From a checkpoint of a small contrastive image-text model.
Model: 64-pixel images, encoder arch resnet, encoder activation silu, encoder depths [2, 4, 2], encoder widths [80, 160, 320], text encoder width 384, text encoder layers 10.
Training: muon at rate 0.022, batches of 256.
Data: trained on analogue clock faces, 97500 training examples.
Rows from block 6 of the text encoder, named by matrix and row number. Rows with one number belong to one neuron. Each number is 128 + 24 x the weight over its row's rms, rounded and kept within 0 to 255. All counts start at 0. Numbers have three digits each. After the name is the row's rms in percent of the matrix's.
# fc1: MLP up (text_encoder.blocks.6.mlp.fc1.weight, 768x384), inputs 288-383
# fc2: MLP down (text_encoder.blocks.6.mlp.fc2.weight, 384x768, transposed), outputs 288-383
fc1.481 088:153133152098124131095166104133134146152116151117131122109086128157126151146127137118109138169136161098129125156123195101116124125116153121099142116081135158119133133095123170157081098140170135109148175138167106146149133105102143157160128150115157120124161129134137140155132111144097130131
fc2.481 093:132140155108121057110124106103121168140126117104159103114081135133111142111123154100105119148132131127127128121137164132083142124099121148110089116093112120090153157107127153132082128138166104097107170111154119161126152125104112170133111130129159115100153100144149163178153145148112123152
fc1.482 130:126160111133113098093109147106101196111153096131111117131127096152121171143107118119182164109143058146142123130132161142115131109097200143087130096123121103123105153166187186130128143149150083131135113116133115144121132128139121141102117111115089081163045096148129165143141140091149137119
fc2.482 123:086115110121134115077109148136111129113126166135082153119132138130157130158109103092196162094127113142149118114145143121127155106126127158118126082167094119131105093106149176131146141160103089111136107093114122128131151123175159118114117102114098127140115063116126154128135119089173069177
fc1.483 024:110136128153104123142124111138087136120120106114110138136086103110138143146103132101120133091093120125161094099126153127097148106158131130123143093134145114143166090116114129127130113148142121121107109121136156127129159092105122124129127118127119164122121158155135126117154125141100075138
fc2.483 016:145113132136185152140141146126153122123125161165140129091095130145117107178099102096115097167130122135101146096122144143088097150129133124150123081155167143153131120152123113135122108110148092126115157107116112144164185158142111128174141095116118093111108118137097108133087102125148145153
fc1.484 093:065104126155143142125120153125104118151123156096158115156088144158130137158108114102137159056119099128128132103152139102085144094138143137142147131121102154091123126136149097168125135169170130129155104169145125120157128085127126097112131162118120130167146151146130067116142129113114105119
fc2.484 075:144134131100155125131148140110098169129143122174125103088103105106123145142143135145129140154112126160087126126144157102161149181134121133086102118153143085149136144169122167125129157144116102141158165109117125116131154135102135125177093185150109169072153116151098108147145130084137116166
fc1.485 020:119121084128133122129143107112161116148143164135156127102137117149145166148102148140130171148120134114170099125117133116171155156153123183105144162115133126082107136136116104133114152104118110128128104109129133138118101122109154137109142147112107126120114191150148136106147178113133147107
fc2.485 013:133110154170146162138103152135151142116146107153119119161141089118135141132121156147131138142118110137113134118151180155141148121156177128149136159161104151120169106167146189168136114100129124151117107119121125142132122143116119100137149157169161128148123169104093170102116144133171198112
fc1.486 206:132130183155145097108114105135131165148155145145172145116090101140130163063088160132136124131170119147121095129132086148146150090141128163119112134108118109183140150090149148146139105136132132120087132104153145092130149191141148170146117122115140101107172138098133126135114147139118126121
fc2.486 159:170076123170129090116110109147128143125115100141128120053122114140162145088114143156153124122140114154128122149091109151128141072108142139109117106140141094126121168127099105149142161135130141149123119103153173103111140168117141159151146144097126125129131065134143153170146171115101181125
fc1.487 031:132105125111123120154135136135138133143142108158117150128159143120119126128131129095095119114128104109112090109138110127088166135109134099148174095083149146104108123126113137091131113080136128143128134175130150110145169149106116135093107130127136117148075125099126178149126115136132104120
fc2.487 020:119132093086118134129129118111136106158123119127089109142101141125126130088090125146107135136125115161143155156102111129150110155143155111130127161129152125141129100127091125126137152099107142124155130111096131105123115184101094093145127116170118125126105127111101154158068137138124140164
fc1.488 189:124124068102160149129121142110152163100087156096108114141153105135102104117129163122117122139165130141119150119178139126112151133138136148157141095067133115143165119138162096099133114121149127158132129096121084158127078131105143123100149084143163061105140129147161087096119096107156121126
fc2.488 227:129138089105086155149137129118146144111082163092096104200160105145105109110159108125103119132148128172104174131178119098105096104163145152151147093076141147140156068181164096111164097126163152122151134145118083148148092132127170102112129084105187100084072134101147115123150109126144076143
fc1.491 104:152125095113120088120127139113125133090137108122172137108106108119154142094152117145118142159130115166152149137104117115170118133135095139129133111109104128119121127147113160151105100169168174119078114114119193115146101128083113102106137153101165146176137108129151133140126121123130118143
fc2.491 088:119133135161118133147129121149155131141123125119144110161140147159101145137132124125145136094115135100143127132199156115119092121097126122112144163163161135111116130091126106205133166089102074135116147141108057143115112115128130158152097160128097082095118132139080130083123130139100152075
fc1.492 007:124114067103102139121139116096080140158099136120142145133124165135100088138118158082129132120163095095156117081121166173112091121127108133111165198143143080112086112127149113116153123109146075104107119133118142087125172134093156128118124150204140139146114135120118119122105113102131114133
fc2.492 011:101155126163107094143137126138157105100150147135146117178120115147153124157095141132123135137113120098148132127080131186148125143122056161167166105145115137152142131117179144130093122113126101128128116109121132120119130130108103164118111114141103125115109143160157115115151139105118129100
fc1.493 005:108158158134109113112142140107136134107101130128088181133094106134152119147090122144151074145120144137131163121131108155106165124124121155097160112040145156146091132129119129082145158103120105183150118074121156152119184097106108160146090133146125163101122119099144137159117130102113146111
fc2.493 011:103114077172124155121143147129148131154151141131125094138137074141134128152105112161121123118103075172092136110087137141139136145109134114152094155132132131105121149154114131140127119136110147129160140174142194125084149128127143133080136074112113135135152144130123137116162133149105142148
fc1.494 133:132132091121138142170147136178152106153109154127151157127118107088121131158192129119141112143140121108129168158136107115100086155170094144090095123096126126136156150146096163106143098150117150085107154113133120138111150127144144125169135107107173084115118150114107169103107115178171099115
fc2.494 125:115133104161074167122084128111158090147146111143113154136164135131087114100115128128122147171135122150118135129097151119140160140115111121105116160154114143130123139150143143165069137083122082132160108107143124168109097113099161102107108124118080123171145094144109156122162144114126142133
fc1.496 069:156137140112129141106117155091104109155139124143137161139172130143116157129154150147143109145111167170120115137136104085133130156141103103146137148139115163098143113141133158146112094135090127120122140134111105109121186132167144157093128137128115132196098119100081127082072138123130086125
fc2.496 068:124115127148126150139159098106151103135102127119087128112120138092149110114108100132098127093131118143165145116099115141136105097116137166119099091117181139140157122120171127129154130153149152117096120113111113161160101131102132137120137117117147138105135123129149156169152130101111111124
fc1.497 006:065137160129136082140158071107156145095133141128083162077096106163127105127125129091175110128110134102116098141126139132125126151102130175127099157121124126117141111130120106099071153152120135149163115153145166112128151141152136119130125116127108145115156186145141094109137128123117139126
fc2.497 012:128137126117116143122085144151135147156121171136110137154166142131182133140152136130081155137096089116107162145104142099125156120127124132125115150130150143131126138138117117168150128143131124116058132129149136172137126161158109120157122075113146122133134124128070125122089142154115135154
fc1.501 068:132098128169151100159090146163166068150117122108145140079131162181113116075144088114118108137131153113127087126122105116144120124142131131120116115170123076107116116096114064160139168129117085125124178141099093129110153146115132122141118140115086148129143129128117093121131104115153111140
fc2.501 044:164098142110143126133107158107135155098163113158130128064121122138135129123119109119090102136136137125135165120166123162130121155122161125091105119174137104104088148121122113149083193161183135154121142155115100106124173094147121117138142161145121108148126146136072121137133164129151128109
fc1.502 013:129106129112136147078081161090100168103132127133153108108124115083124135082118112112135091155100115167168151141139107118151165086146137125088110119089143137076122135170153117166115157152132141131105143119114132143117119147116138154179150101118167153131103172127114116114123159089115119136
fc2.502 012:135098128115087115118155118169122115107129129082143135142129107138129107135133107116096111085116116148152136149129148168145151131093118133122116108138143112136132088126133133158167129128192158141123202134118118169128118087142148133122121141081164136085134139101134123122138149114134108090
fc1.505 136:157109155114140129110140114130115138107142086117142153133146123133152106157121133062052120084115088120132148112133184129123177125143165113132200169133158137086147125123151151117121133125132133126089138168142126073121151094090142126128133119135158093138110128121123161162133150105114114086
fc2.505 122:145107115115186133099131155132122129150117130156134150076142094093105175139155129161086116110125124106123135151098135130133169160132104123122090138139148102088145179120134132106118133130103118094135159098129140122110095179149146120178141118143128148103144136159114119136109165126192147122
fc1.506 034:128120107089134111106115147160147126158150133151175147104124113137131107163154130145136137117143166128135092142116124125121141175132150095133170098142152131147106128120095120133143147185115142125176125151150094127123132089131136163153155156121104132195168146140124130098148079109183171132
fc2.506 021:169122114088116168131169154133102181129079121090101183176122108166141157108131137142112118137140135147145186112181118163108128118075116146090116113133168146161100109139115145116100116156147121138137103119187116129150104070133148103144152135106131108143139169113082133125143125125109097104
fc1.509 276:133109121101082141067095113122089154139111127169159124138132100151137125141113138119127130164123115148119160102129142114123160135110093115157159140121075118134122126119131139120096146123153150110155125114105132165145100178145159177176122106126091116109186129137112175121143132132188119155
fc2.509 211:135111158058076086110128148126089121159144123092147145129128102135146119174115118135099138120127138147113123150074122102152115129105127095164093131101148079113088131131111118108129137134172111126148135146130152101127122143111160133121081109141112108123151094168162149165165136161132165128
fc1.511 127:135124059168108134091100127087154109146101165143150104094107144141161098111132116142115095150125109142150098108127097131149142112142123124081137137118116081110104098150098096107096180123137086157090118141098126133089150156098120124144121116127087127134119108122134088100114162098138134118
fc2.511 098:170122124144142149100125134124087127133122092131162158118077129161117153175126118112117140102144150087121120144129140140107140126133161111088139145135104130137162123148104096156151122155146123150135137139145149089087163106182146141139142113094113142091149142105136147135105198117109101114
fc1.512 012:121121141146136124060110140145120113136142155105130096122157129151161118139077157110148133114146128116068133156150092160066143107108151102148163139122122127166130134149091124085104176153151109140119097098118124145111134112070108123104150105117144154098130168143130135100098112130108122167
fc2.512 012:096136170155173113105125136134138147149064119137141110161152125119121131151151112146129128099102150144100154085188125106122096084158140150147135135083126118080110077125130090121163171118136131136171144168092170118084143150108139132114126102147143114080073136100149108116117092170110112126
fc1.514 195:126139130161152135100080131139145132103146160153101111133135126109109102075091142134146151096117097134112143134120167111134156145122097145074124141125105106135111135137149096138110145122081090110113142110108132104085147149130103121073167212115150129152106139124110105128128198107136132165
fc2.514 223:093163107184139130101076124168113168125124110148056170114132110102096069105105122104127137116085114123124150123080124107108127130082117124094132133145092110128129106114091113116127093147073124117139161132113127103110151134128084119123140158139124136133080126117105147132139140113118132152
fc1.515 014:094140125115154116124130128107120119158158141139082154116137088153130084118138105109165113174138075111096112127122121132183133107152106122150115159184120112153107127120106108105105136159112100111158119096124120119087141158096095138115168176154141131136154115126129123149137075114110102151
fc2.515 031:137125149163089147145122129162137120152079117115162052161169151074108118130105125139115157100124173124127174072139128141105155136113125117109104078097129135135154118136126168145121129128145115130119096147125111126096127136156155147099150127115136088140129150146152135085116149155182119156
fc1.516 260:148122106136140142151140140136137107128133123139149116139122149137141166053108145129183106145132151123148115094140126170115174147155097080084166150141080181157122135092135104138134135118117146123105127119149115130132104141141130155124126137128126148134144136121155110100142089140128140126
fc2.516 244:158113129137142113119194092143144130146111083112130137107080125100079162074132189083160105098137130129123098099107129149125132138140135109115126132133135135151127091112118151154115110187153132090114127114165126132129121125159114172112119150102146103101152174134144153111120099137114135132
fc1.517 118:082101111144132096159114151124120172109150137148161130145123112152165142073100140151135150158128077160124150106144173150120160122163135108171113110105089082100117170121137143091145131105140118141139123071176143134080119194137121144118108112140089122086108099123118184155129135147120135098
fc2.517 084:187086113125153142144130126126137167101116114139097143083116151139152142085147128162166108120170111158115124146127099150101173116081147134168130128138154110116113099086118132111110175094122122154123118109143173124111116135109148147136133134119127140160102110111128127125102144117105096153
fc1.518 006:095156115164137097150137124124167120093116107125155118147109092106107063101135155132123091166091161140102132100148129081171121144106143139126146174149145126138149132132097128129139141127086133142128135171135163129138125080111167142116104127126104108135126106143095141135139110156109164150
fc2.518 011:130093120127091126157141089110135103137149131102095097122103108104124132195110118088103147118121078112167122083158115108141137125138137116099162103120137125112092129127123075099108113156168136129106160126111142117141125133126139043136130156113156149144145137135125113129139148117107144111
fc1.519 028:100166123135149117105122095144084145166127102128167131109125132144131132175136099181125129080131126070176096098120109093107133116123166098130122104154109167140153130113130140149147092127120132140127122086152124138125126078148105115154141133138113152095104149139103140113136126127112100144
fc2.519 019:088157126144092132097137119099090100168140138121113137090111121175138125169112158114127178144153132132131156148118144122093124127103156125084133163134104130157119148077158167129136099158158113123113116106074149111160134096140086120094125145151095092127091121116133138126145120108114110147
fc1.520 007:131138144129112136157118153142118120157147156151142120108165109148184131072132083122160141133122128141137145175086127156111183132119134114123096088088096158099117113100062145117127139135160155126139145104099104155092095131099139139117123127130122169149141175134105105104130127099132087130
fc2.520 011:126140126170162137119114119157155135140120093131139129104139188076145156112142139121098105108139114147135098118126121132140129131196138139154136124097151073136152109143171078102153134148100122113111118144134115124126117087128111138211135132137110114106123118135117151205124110163129164131
fc1.521 088:113124125122147115109060110108105146124156146119093121108136087102126163178147134100129166119123138114106161139150185118114090153157128099120122130124135142119126149118111145136105150116133158129104109116135088119125128096124145161092153118128173137079145133157109113112110122176099138126
fc2.521 077:148146210087148093101099119146114151151126149115129088060096099126138168169108094139098157105122172097130126109150141130107096135124148147105116109149125114125092156096134113122113160139164129134141152139131068130174163125126141128127100155116126128092130098171099121168124072128133129131
fc1.522 208:147121147155130121124153145130094135164144112115085113097122094182125123165116080149141112120116133116109155133142161117100112112169150100117102100150106139111102126125148164147120146126133119117111125120145078101159160099141148138120139115119116136082157121112120085107108147156138114105
fc2.522 225:131122154129146080129135150124123135166154100149122109104139137152193085178093124165096122105140131070139134116137122136100141133131149128089130116163128137105134149090152130124120172129154144103117102116137096125163154090106119122121159127152114111146132138158121113131126104125135096135
fc1.523 252:163111115155154173105158149097136155120120142122142123106128104146143055159116154122103103125117135161111147116138177142127151118068114161117123120122105155095152116135098118144106146070118132143125162099093120131121128132147143149186107099138119144083151135122106102129139140122128138146
fc2.523 213:122104115161138125112163144102138160143122138131132092118134130150118101155123128118104126105138126157107148153124144108094142094101157169134121107124142146109167102130076102152168108105139153142172171120114115124114126127155147154147123104119131140093122159121151136146114125146098142160
fc1.524 142:127107149117118139113146161136182164128127110125102116114131110139144137128116116155104111106143130099100124142128157154154146140133125103103111123127120072136161160133136140082106184138117173117077107157142093157105124165123141133149099124139143142123157108113124101185128107185128158082
fc2.524 152:146131183073110074124187100150147151126133107141141083098098082145114182122112140128125130095116124116144082107155145143108114162132101117134132104087099136129159182150166107125121148123150143119117129106164121134132119175094137193150095153133129118136117120174176147192144120134105161135
fc1.526 086:130135134111168124114133141132125153083174146174176122138131145188147147100149164138135130181149089132134097133141158131140121117144113147135107173166117123091094162149132125144139101093113115124130114129159142163130130133127146089166159139137110122147141141106103121118129097110114159140
fc2.526 177:106108131105172134129128142146124128105172142164169097139123144162133166122140169164152124181152103116162107135132158129151139091126103126149110146148115146115078161134123160161131146094114115155130102112133131161107105141103126095143153131154124107168131164122122142117144123095130165140
fc1.527 021:103131139151119108143159115104125128150087130095156127130089136056113131149121164098106149080092111140168115109095105074120156098132097188142112084123131114107148104101125151158118148160146131137112124146129156146142097118104130124133126133134094171158132158160116091107159125160109100132
fc2.527 015:099109107135166155098129110127142093160129138184161111109109112157074074133132141136176115109134143092060162087156159140135158149161134075126103142155156119124144117131076129160118114118113096122135132120115113130158134126094089158129125173120139095101125155148110109116145148123134133142
fc1.528 014:120142133105165143094101089188107132139127168113140098161123145129132094125108073143140112115176162129113145186163129120131142122133151110130172141099143122135107127126140100053089161137129089149147144129125115113143084158118119105145085147153130127138119138099104136082115121130129137147
fc2.528 012:120125098156128152157127117092070119103122148096134138136152130124139133150145112170137119092125162164149162126133091102127144112144144126138144131146089133147137109151152125123138102119106140142115132137126183075114123106117127095115127136133179091110109096082117131145123095140104152108
fc1.529 184:129137125110204138118089159104149122138157186121107134104139100079143166094117108146136146108126142123128122060147086123118136143162126136133129099150123155114108131104100102114115127117121129135105135150147099087148092104174096110111131116184113136100127135143115076099131148143130137120
fc2.529 186:145127144073141117149108135145125128128100128110115147111100126081120135123125125140106117126125131103153145078132121148121085156139135115106116122141128114153113078123137096097144107138150143105157129120129125079149165091125159093114129123112138155111107168129088095129116120117162108130
fc1.530 127:127126140120147107113119134140113109134132131141103137126116133105135131122087125113193098122123138124175114159155115093129167134094074121112144080116103092093128095115135115123133139132132150146142121175132150144130190161151145122135118087107128103133135077102111159107116142138118135132
fc2.530 152:109119133153178107091123153157121119115120102128115141130109098154118138127108106088169151089130147121146174125124126128097135136121118127082174117088076095161130120087131077120145132167154129150151121144126140098118172124161149129129105077081108131129119090132146131151135166145120116142
fc1.532 029:130144121109102124157159100125141146137153150117147114117153134140101126111139114120150093125165097142153121103161146144103108161123164087170147089111098124126104141117093109126096131084123138174122106139141114136130118122092072160101144113146147105144073116121156161129075132164106140132
fc2.532 019:105115099133140128164154113106128143138181176154082098111112134154141167169095087157136099107129109150205149146146120136138109137153134113133094136104129161131105097143117110116175118146126129098164127161147112169151105096092144145153133135152098092123070124131154148127124099110051135156
fc1.533 044:110115131149143109160158104133139127147142129134113128140157157146125117068127155137136145130126135126120162111084098119116092122129143103113131135170152164120176132142128123095138108122132125124118106152112107139151126117125112117112131121111114116080112156122095105096078119153095141119
fc2.533 040:111180093121173138140153141124150161141119099150121170143138136113154116112108153116124115157047139104146159111062076121121124117139163104064145172148135135139147116118101133112138126099089148112153103157110094121134132125130115124144124137136113106117115137073122120095077116141114132114
fc1.535 180:175150110149124164105168120086135108142130129155142154136157148148134150131155150145122123126112138129143132113104083150163101097131131095066093126162152105129142117130137151171167128151087150117125092131132159154124148127125168153097189142109124134095113134118105161094121147104099117133
fc2.535 197:166095141195153161146135134085138141122151099155148147103144150137177179139120127152109106153113167139143120154112127146152096100109146154077095118180165145121149117114117145134120131168111132173128057149130126117123154153146140134111156137107145124098118116112138145140078134116100085126
fc1.536 007:116160128132122152107124120084121079127128158128108139122150135156121133103154133103135099106136135123160131112127172153112143120127157143084117141105124164128146154135099133137114133146126130117093177105145087140157090119162185120141138130140102130134138116098126150112107097124119082144
fc2.536 011:115127123081102133138172111114122124156116124138115119120124124180131072110130108126087151155112142131142151150150099122101101127101134136151129130069086136142157074126117129101144132121140127132102103117130123152122119174154148148141095169169133145124111100137164074084152143092126119146
fc1.537 179:086157114107133123127129132124142128113100155124095126138138144105134115025116152117080129137117066131145129052110122138120104164180160121140159161133138088104140118166121110067154099043143097121125138087138123105115104098086130115122080099131115173119129146091100073110094149100132142148
fc2.537 202:151139105119160123159129118139142153146112136119086174120141142094108096085143144111107126153112093127124144085095087133095123151130122101158137145148178121125136105096136136063152109050101106086153132087146151126115148132092137135105122113124139142121135180109102126125088133131145115162
fc1.540 162:160163156080112126116092122129112121124108139092111140112151142121100103108134126107114055109137150111094076129159143104126117154121102136160148168120153151130121119121134144153138119118144108148131132156124135127114148054153135132104139104097112146124137125070131097173132141137130167097
fc2.540 180:179145146134117156138084139122117124120117123110147149096106124121090091112121114102093105108148137099112106122151143117133106156103128152121121105146160136100128086140095125146125112120159139119104148122138142149093123083126130097105147099077126170101087162132144082123122126119126133128
fc1.541 205:098103163134109145109068153138087132135152137117132154109146130149147117145130133165102145182109146107092181164127166149095112088133160128066146149115157147131133159145128088118105105140128132127132140163117097122126169130121153137163147137119152150103167121142089086105117094132118109142
fc2.541 270:108131151097099108155083112134104116166152099082119132102138161142127133126100107152087138149130185117131159124080156155157076139120156184048123135116142138141082156114150119121108134138134150116111138161117083119136158124125147126123126154096117155099141128147103117139128100118099152135
fc1.542 137:123146127125107142114069143147112128130117114093101134146120147144105127126098103109169153100145135126109138146097134121119075132181076154137125157105110112141144100113108111114151085135147174109101148122125168132177127117150122107128108107118100141120140127103095182149103114100143116114
fc2.542 145:130147115146106125129122159124118114141128102077075126130152128158121098106113091132154132075132170156131124152093093109147054143133137150100154132103149143138136103125133073142127085147130177153129118164101107092157135093135115135114107123145085124116085144101109131129117099110119121112
fc1.543 237:130124142112110150156122139173105094138159121077142147109145130141151105147115080128149112151146171133083132200136185150143146111105152134109162128131178087123135113113127120111119111138088114155140123170141105133125143152141125120153102129104130146099175106084127102101145121138127124149
fc2.543 271:125129099148134112151088094106090104131168075077135126109153168092120105150125090139130114142170173120122159152064131159138123103122154150105143118096119130135134145116107124158148106134099136156130129150116171099142159115173084132135117119117130138077139089086130149121133141158099132124
fc1.544 014:118102105087099132141151137093128101126137128105150140157083127097098125165137159111159119150133133145121158108150196160112140136110114122102161151109066111179118116116167147100177169136130165161146141119080132112143143149126116131131164166083114119189128149170163105129106150118132115129
fc2.544 015:126121138126182109166110139126128119190130104139110109116121149105136180115092131150102130108103086171107142161096135137107131079128160107154111121127142119138124119143118108139120115160116096155108164103134097133127104128108127137122125137134150101088062122133137168178134161141158142135
fc1.545 139:131126126126114086108079144136088091097140108098098158151122113153147136081119145172109138072119157111094086102139135114089093131147115097132124133111117154119131148112095105125130127138171079134096140127102144101134155115139146104176119167093143105132102148132138107131132172114148166109
fc2.545 107:136136124097153149144109106110121155140114133110113122091099155123140137126100118148143112158106104113172147106127164111165184092120142146141178114143137076134138085173083117104133145138133152143150125135125106115111082141106125109157137142122099152120105117138167144098144089119116118126
fc1.546 118:110097072111090132121144131159135130144147157143152167139127112116123114152193098107122140134117120133108170162129096105110112143141083165089106131114144113128131170176125145104099102162100164101102135131122090154113121171132170143131145118144172121100158138065138140130122117161123105115
fc2.546 093:109153085155089149112073114128117091123121127129123137121155132128095126109104133123132157155100125130115146132122139134138137147133127107107138175155085108120131142167139146153099142091117080166140096119138111161101110114086176117133111114106065127157094088168134138100139144124137150133
fc1.547 008:122167172105134120123084098113154125099149115093109144098111099099109112135201152135163155124116107156086121109073100154094127127148155139142110154081130121141143105149108121196120120123161081132152098126139128101099166111189093127133139136147137140158123138134150108140109113186137133112
fc2.547 012:182101156090092134128149117147116127124074104115109131124128120140114142163149144118157135155132176131087114151104170119101139154138147113136133125100162112189101109143163117138099101108145063129103131128120110098095121129126121158162116112128137120107115121129146124119179138106084135150
fc1.548 110:112152128133106117096140147100103116136133090123137132110109147128107138145135130116115113079088095158122087142083097113116162140124112157109135160141098092107148136136121165135122133161122140146105097145105088125136122110130092168128105121110090169159111144114119120118076161146093097114
fc2.548 087:154096127120141166166111127093134101134127140179104128084111143126089077110116138157167104123159109151096170083141137104128126116160144152126112095106165128130145130115115128164090134097164142117120157118122121080150100104112118117108163144137154131119145115131127087140174159083113151147
fc1.549 029:091140123114104132183061113112070135177147174094155095140102121112117144175131109104143112106148122113132120124152080147160146170124093062094117116129144106131147183153139137098088120142113072126160120083135129116122122135135118115129104143174100127142144115107100166127173094108175136142
fc2.549 019:111097089160082096156120085148138116154111139089114155132096130147131118138155102151120158129056092116159170140093087090129107148151106135149147126107082153109133149117177127104120101160095108107129141127111071140147113127121110116099086138136135096133081100112128141157169094105144108124
fc1.550 183:160113166123120071122119106108080150148149156128092144107085143109124111123129151113129137124168162120113119140140144128124124141107153132118159135109149110136093110121151163144130103117080081143104115114100137097166181139158091113120124195156132140130135126092127120130143146134114127129
fc2.550 200:113148113112115044064114118110092122123134146074122111151074133127135118148156150109180124106159146129132124122145131153087142107091108124143177122085049155122120131124176112158141110130116095122122110116094134088143189135169099161124108126124125108095166092115122149128128131107160084137
fc1.551 031:116112102091171113138146142122143121115172170151187134135117144161129125129129155159111145182161071132136093124108167132152109121123100157151105172169125130113093153121144107150147132098112110117135118112137150111124086110108148085175141136109140111161132153121127143122134126073105161151
fc2.551 027:113111119136157114131127135124139100118163163160173086144109136139139170143112169160137113165123095101148107154107145153152144084134113120134102174145128131131093142137107162170134152117132118146109103086122140148127108134110116094167144164188139103170108171152117151099127134134156176117
fc1.552 111:175138164138181114127154115101120156124161093103087153170123145154088158130114142146112147134147114126194098144111139129117136129109157113188116120122143158168118142136148127126098135135132157108094144140123167098122158169123133115127127125142147114081119152110153125145082146132159096137
fc2.552 093:115118088131122169118090109118150157099144118136092114103153141147124119133146095132158151106117120112117160086121147121134158136155119099129126140153118114110163122181103101172129171108094122140119115129132114153079116098126138151137142134116130124144140065139175130154152132136191130140
fc1.553 057:109120121104161135145144140140162075129150116116132122092129126113142127142138134101121109101123176128103173106120144133143115123188113124116142137113089122118144182137130135122144182175121131147106149140120125169131125136155141119160131125157125095091154127146138149146140156151156104115
fc2.553 030:161110132187115141175151131126137140097128103106109122142096117102135171124129141120108108145118143146132151143102159136106152114122125091089140180133130111142143165129136128112125128143144090132145152113167121157148123145145157082123092128114103130148178136131170117117116134160079084095
fc1.554 210:135134154129125169134137124126090177086149102111093153116145087118137122109100127113112126129140123117136113116096142136152134099076104135102117066158147168159121136114153151150139148121157107144103144098126129118130095096123114114109166143129162107121137143151100151108150156114161108123
fc2.554 164:132147140115081136103064096152145097186112091109122146094117123100093113142144111121154140122131118102097154140094092093082132149169126110115125128126094106105165126139097136148139137154130152121101160136107143161102133109109083145110154152101104111119138101123132142150139154161146113107
fc1.555 131:152162111120115140141120098121118130163148075086076119139136101107124095113103153115123101122140138126131085071116149150156123120070097161114141127115127159096130111136092162149113135117182109143089113134108146097144130119110120111091136152157111120126154130159128155106184098130173142117
fc2.555 096:094140170125144115132083124128125110133159085088108179101116144090096109130150126117122129116148122110104131135114157100109116136081104171133149158114103134072124136123148167171153131125116128134111151157078159160096152106135094128109127141139150118138134151116149114142128145137146152096
fc1.556 009:119135146120092152139109101093118137117111158087206138131094145109153115136152131123162152120168168115156105124127141093136158135104084105158133111150145173139082143140128109162119140125139108155114105127118128141132138122131145129163151163134096138111139130139115114095145142150171119098
fc2.556 017:101098082137138133154105144131151125118137135159122100111161128124135149141114124115092095140097086162096124174119144145105101125131146109118070151159159106119133090123101144153153107179108137096130150135102097105113091147115106097150112140154156119127089100133145147140117130117128128146
fc1.557 053:159101156143165119123118146135139105157121145116086113128148101131105106104107133108137067058137165138120163130171181142132129112134080166136108112104158126104095136133138161158122146138118098100105148175129076116154146096099129151132126102149128153109108129123130130154092126133140138133
fc2.557 036:123109196108159086119158177145161128183139126102123087140123148136151094116103132126100116103110132097164118137149161149138169149133139128117134110151150164127144137135134149124149172144147138096125128160147095131099127118093122130125149156127106116128139151132134117141125108107141124125
fc1.558 109:146123147157129094115126147120103106107141113141132097099109100151167150115064086146138156114134155101124150101119156136109139133131132115068139144161125127127106109148149126129113100111144160094133082100072149113146184098131109059109141165141107147131141093113129161149157121098133103128
fc2.558 093:140156134161144105140121144097120133175155139156113132110171082155137181147133112150121158085137140141100113103161159128106092156123154173089141109164146126116125128127141115152136160125100128178096095136104107109139132124142126120139127106126101108087103128136093158121063116108131111132
fc1.559 162:143166097148177139149116115132145157103143158209188115125142105123142129078087140144142154123163119122139150106134123149116165137147138140060123153124116117118102110158123125122126154126109136148193099125097130117119097155132128090139141162130108168146150124147137156122161133133144125103
fc2.559 139:132161142125104058198142105142147126119096116125105116101151118130120130120114097110128174076131158111120130132143122116095114132114164150113142084163163128153164095120110122104156134117164167174110108127114115084142124114110115117105153151153144153086091112115103142184102104163101088140
fc1.560 019:115120141116133141099133126139139156196104108130137092134147149125122158115090164106098131100084125127127115130122094128172118120128109150135164166123108154146141162155118168116102164116169129137086092128117126112105117145099147141095143125136123157146128177169104170119133146119067147123
fc2.560 016:114141107097136087138117110121148114160122135164147075138141116106103168115153158158130115091154167126092157117124147082134111150102105119147159101099162133117138185102159092182125133168160140126106098114079143114150118123118157133141134146126127146105137118145103098105124095179097160133
fc1.562 088:109126102116090180081115122098136135118139094118140106102150130148100138126116120111120129107127129105131086136079120127157141114099134135089112113124139143093110139154165142103088196113129110131098101127110117132102085128115108114117118149186135095130099136150137129120144186122128113095
fc2.562 060:144109111142129144114114105125073120094139117106115157129098135157107126141115148114171160121125098109117118111132146148114102114117098145137157156122098148100140130149161128164176112135121090105111139134116146124099086142126147126099139103135143089113087140090118161152133142087138108081
fc1.563 024:144118163134121083127132112164170145103139111157154122116126146139137135128135113104139151129127128132126132142150121115143084084119130181095168099149145123101103144163129137161150155110090084131149112115151116156130126176153139119086137119141122127150139114139172093107143109160106131126
fc2.563 017:116150128118136097141162104117128129116155157092156130146187117140152080121128117136070152134129125090117144145168150137137133177112140114136077107142132093093134117112116114155152111108097142087117155121118126116129097131123137128089056171132183095157145083156135115132170115111127142102
fc1.564 007:120155114107169137123143105157166068156145114123114103072125124124155086159148186130139144110114149129103118132116119139170125125154136122110145123122087110133153170143127113134122175148113122160109120122108140151124123132090145107140127130150131117078142112161124137125147147120170130127
fc2.564 011:111148161118127139107159104109086169088131138129145090142144123106114164135133127148089110121118144153115152134125150112081105098092139121096084135143130139102130169110148090094190121114135119111146129128118117143129109126127136113137117105145091126111144125167141099113150136131160107141
fc1.566 064:147141178111087124107136103163109161119126144128146151120129123156136121117122137143121158201091127098131152138096151124087115114114145150101087109157147171106141159118153107106088114131153125143136133107153101122172128154142164149168171145102129126115147150164088127138127102132148122134
fc2.566 058:119131166094067104134104116142106158127142121120109133112118115152140155109093132144122155143107157117121153109094151136117104141098140149071119141119138115133092174136179154109113154164137146105097122135124073117139137118110156153105134145119109121117163123172107142165145106118126137110
fc1.567 202:130102114134121138173144122126130134105162119113146127127134172128127159080096126108152080166147134147137094135157144115139116140121122109096118092133128090131102110080097105167117148147164095130100148125119102121119148130118126136134089179134101111122054110135093162101194127121099109162
fc2.567 134:122106095112133095142095120141149125149148121122131112107116123133120146141135122135131111126135147100123126126099120095071139151165163098134111100100099118120156117151062096117069142147171163146127129137121107147126103097119074152139146115144082124091111128134150144129122146166112144142